From a checkpoint of a small sound classifier: arch conformer, 39062 training examples.
Rows from block 3 of a small sound classifier, named by matrix and row number. Rows with one number belong to one neuron. Each number is 500 + 40 x the weight over its row's rms, rounded and kept within 0 to 999. All counts start at 0. Numbers have three digits each. After the name is the row's rms in percent of the matrix's.
After each neuron's rows are labels from the 100 clips, of 14976, where the neuron reaches its highest value: "loudest" is the band of the loudest frequency at the time of the peak. Only what is clearly more common there than usual is listed. The data: simulated sounds of rotating machines with and without faults. In brackets: how many of the 100.
# fc1: second MLP up (model.blocks.3.mlp.fc1.weight, 256x128), inputs 0-127
# fc2: second MLP down (model.blocks.3.mlp.fc2.weight, 128x256, transposed), outputs 0-127

fc1.227 098:458480495492514514541464491513529506459492563470536487580505528501459484471528462554412517488535491391507480523515477544494541461565472459463418476500560455503460471428557491481490528469507479555512461442523527474472558520480529501472454487438547501490507504564524473579570501453437480528483486499491385466518479570541544441573508481464591518467458536485550505469440546456553518497535
fc2.227 092:488596478518509457516530530467490512597523494595522476465441489480492487521472543498524534486455499571510460458543502469530535510518434541570543513507469523525522512546470536514548512511484566554551467493530546466525463496463540546536573540563502521543539424427464623503495583480558478438504479494515537545459556512469506488467449478459433507468548489453515534539510445568490474523520
loudest: 4000 to 8000 Hz (37)

fc1.221 111:489518419481552525550437494546537521545506541493453507531526516486499502530495630487515492448479446521455473550564449472435546568526461538564486546500526482503533502542565443484477558529474499537410496433511507485459522477530449465507493436494502452499484464532441445527505563457537494457581470490496492583487472473483562475511458578457526463535549476504468476498477503509533512426417
fc2.221 121:528481558472519488449570494483465488443474520571566470473457456559440494503583412447484522495491499528496518430509480516523454396455512456493448447510536459508516479495363538476493440464517540451553567512455438521514461505513527551495492515481441561478442427491557525501526505505538477530474495497545464509466553524558479559537528491511471489447421519505481481496575542523485490511512
loudest: 2000 to 4000 Hz (27)

fc1.123 112:485568475509465503530495504499478509475548547518465499484535507475462481532524481502457525494507511452528463513545437505563541532440431455558518492521529491467459493460496424525505479522502539566483572541484506515421507436493551553474533436543518491442471436468564500474553478533484368548524478516489473551556461558588483388517494559476482486538478501514538551405495454518482471535450
fc2.123 107:534506481565473531482515501405516506542528510527512427495471496492447555513449546466505482511532483465485506491575490444495521465490454556522434557503570566526489508520436557539434487471486450490551544527507480566543500575478508477530433531514436488521480521530401529569445515479562464482448547511551467501461547501501471544426516490515466477524542430500512400519470403539479520469478
loudest: 4000 to 8000 Hz (32)

fc1.191 089:497463500468484489567422526526496475530560479536507506465510454564424428532549508501441585511517458435511469466581483564453480508504455453471470488478536545474499457487512550455465475480503517502518533503492562573512504583461507513502474488490478504468444529517456571507478512535477587585562533492507535524469441496559474505511486466441547455559571572479524549576453458484504466528563
fc2.191 073:556544543569521479488465521459493507502430533469451450443458514500484468488472523496482600523515515494506550499431491509511565497495584519532528515465415375516546525409439477485458494491477480465487420472471424543590451527540480468566532489536528498451492495445512490477465513496525492522446513472442498539484473490478482516542481446456482482415486423489506510482545467498544488558430
loudest: 4000 to 8000 Hz (30)

fc1.42 101:533514498529481561523499500485545449468515583450508498486544547509545553446492508479462467514568458504547447484517488431512510474489470525534547551464520503515427454543452505451521555476461433493521462482516527530510521541513525510501501522550514456503492534576528416546484560477424534485495474542551513554535531453477481567550435476471488501612423533469506490397507458500585413477525
fc2.42 112:488465574486598550522486472494461480511560454470492527557510520497409530525531486462449508529409529485507553449525524551534534585438556435558502499500490550480473537446494551593522466480504494482485416442478543444511523486527513525536485514440511541502507452560527522509504493483566539522465518517448486470514464519518556472479487542442525521460586553428538533471508451518558454441503
loudest: 500 to 1000 Hz (34); 1000 to 2000 Hz (33)

fc1.203 060:485523513478489492489480509518579452546494499478443498562438479525512488521561479485487527514437458449408445446468462544514485501492559592488551483510546513505589504520520559459556528487503448533561534433509558549489521560504533548531472522422508483480524416546481473478502498590486561542512472479527489474437491483519511462475463451519561435553485464400531528533476576542516486540506
fc2.203 066:466499513451435522416516502525584499526521566542475522503458455539496478599528486536540556453454494475544530521452523512555525495480507582500492527503471513589451479542485539464513483503546504538503489510537551427514538539522527425514522476492485544444548471499519500480475455498536531499477520569447387533500480481507497631495484469467542540474523576532469528487548578582488524493515
loudest: 1000 to 2000 Hz (41); 500 to 1000 Hz (32)

fc1.241 090:422489568414546542539464506404484545512537499466544550542467550510468512527523509509478511521474462445491485530474576417509517528446489467603484491470514457473560508587466441525518539496497484507456532593599450549484528529417429440476481456502486531558485479485520532500496459531490453494456553519489450475487591488453534504483517537441493513540507523477463491505529479526506448491485
fc2.241 095:567493556497489522462565509628508559493568504507533496460476504441501468437555451549466549462564570552577420502480501554486451528447425517434507494430411456502502507487490492466522436498485495488539480500464563424545505519497525511499453486514458516475447482496445439539529493505508520525459469478530497537572490508510484513472552582456527530522502461488499460503586548525524490458510
loudest: 2000 to 4000 Hz (28)

fc1.51 108:458470508518497536550467462474525525432541506500467415517442471467506508490443498466486465524539533383551535519496430541437527454541503577565530491472534577514544530505467540479483469509477524531496491535478542509536515488546510521580484468540473454459560475526514416487592533470483469492464464530489472496499484453509470509493435440419514509596459486455519577439555513511570518524460
fc2.51 115:522442529424477396425518521487470513507516492522510530522454492500412519491515465556514410550467543534495458499439494524535437437410468520622493560508489530518476464451481485488480490541560516467498400463494558457503570437522545485470505499489532492531494525574528456490562486526470518522491488461501501471481513498490582547455469400474515474528524498503458553514567477526513513472519
loudest: 1000 to 2000 Hz (55)

fc1.169 111:453450461547497519502534491421475540515615495425487487495456506565559567465457522446550607527506413581472452535551522501521497476481531433506492515502511545494427560523476546448477512474534474476511561469446490512556544596487513567479507434464481506451508515488447513505504573496444531486492523464494499479456484535569541490474451459505480529517500422497525496539507533525440521492494
fc2.169 102:536440480422500529538482453546451506446488464478483510464599477480476485520546516498470529488474574474518540475463441534511528497496458555507451475542514460455540530500487359455494506457470514373533506468535465474427482436559477470469507508522491495519542462515548524469557545529534475526458506494485546476466516518443502535532596555454480494513522587475498498540507507452549571450524
loudest: 1000 to 2000 Hz (34)

fc1.91 121:525497451458486523511528532557508457558534525521546606391540531522532425490525480433488452559494531539466520494602519510461505499504483499517505516469492529488418541425516518506569542525453500499550484519502454468555543533481594466423439478525514555487515506451540448449470537551498468538468509553507469485576525492520570488500499525525469499526510494424455525582506501467442492557496
fc2.91 112:522466563447484466535502469536500566503471515480466442571518438537444557534547474578486564476528487444498523516447468508544540549493520538517496522467543526492551460556528529412460560539510488470459525538469548557508475572513413484540471452490460508489510524564497541482496494458495517536491532526546428500506406535514479529556472456537540530560488496548556502534592432532536527478429
loudest: 1000 to 2000 Hz (34)

fc1.196 094:514475481582514472562550524519537472509563518453447468489489501523451443465554511500477518478556470513422410533558535467469491470490525531502621490578460580458469504490438483472512438521473484468559505508505538578530518457448489540455540497528446462446518535506497477481459482529430529556539481555449501469521517492522511500514464496519476492486499472452583558421570506512437512430535
fc2.196 099:482418513472558533520551435479460439468494489491462553550509418514521488497470500494516506510488434451472484590492489505561488530559564478556519493458508512524491515407559535453547538474495466461531420496458558502525574453557476502533579550590500447483520492525515490516559545508482448484576500536561513497519478569471510487506525476514473537565479505459581592527537472514493493459471
loudest: 1000 to 2000 Hz (39)

fc1.192 104:484477476509437518493542519485510463510473497492520503548564511485415477434537489476493450495462488505429464480481459517462497573521417478553524561440522548522452494494424428497513474507520436477485520522528476520538468515500532606522529435489526496487518514519455431509490557593454569478511474511475473554456515589536601441477441554471478527483443503516504585523515519498510545459426
fc2.192 107:524422480540382518502490528419470509514477510579505486587532442500577527477502553496503522489439513550458513521529535506511497478527544422492453429485497512523522558503553501440509469452501537447454488482501466504497514456485550525434521556482431559440490459534501549526408509426537434503513507495494524484520479469500520554524517535501423414463493466530451517445513546545547505569515
loudest: 1000 to 2000 Hz (34)

fc1.17 119:476517479529443502437437505467381455550514535526510475467541560553419497424477471556450553495543467532498498485524458496498538500440486502424467529503572510473508520458459526489519557529500497455470476467560490459490513477525454523481428477550558513494489449498505674530495517423476485472484530498498539453524506507524528443463536448544533491516498514493549507527440508500522526567440
fc2.17 109:434517511487462460519500450371540440462538489517463486472409522442494473528498453526531457492506464447446468541479487509432505444510432424500538434501508483475429500539476538456465550480499494436480430444487526533433547506448524500451459430475473522484505463522482504457592498481474514429515478466476496522518544491526482560490535557396473490427499534494487485473461514500544492455557
loudest: 250 to 500 Hz (26)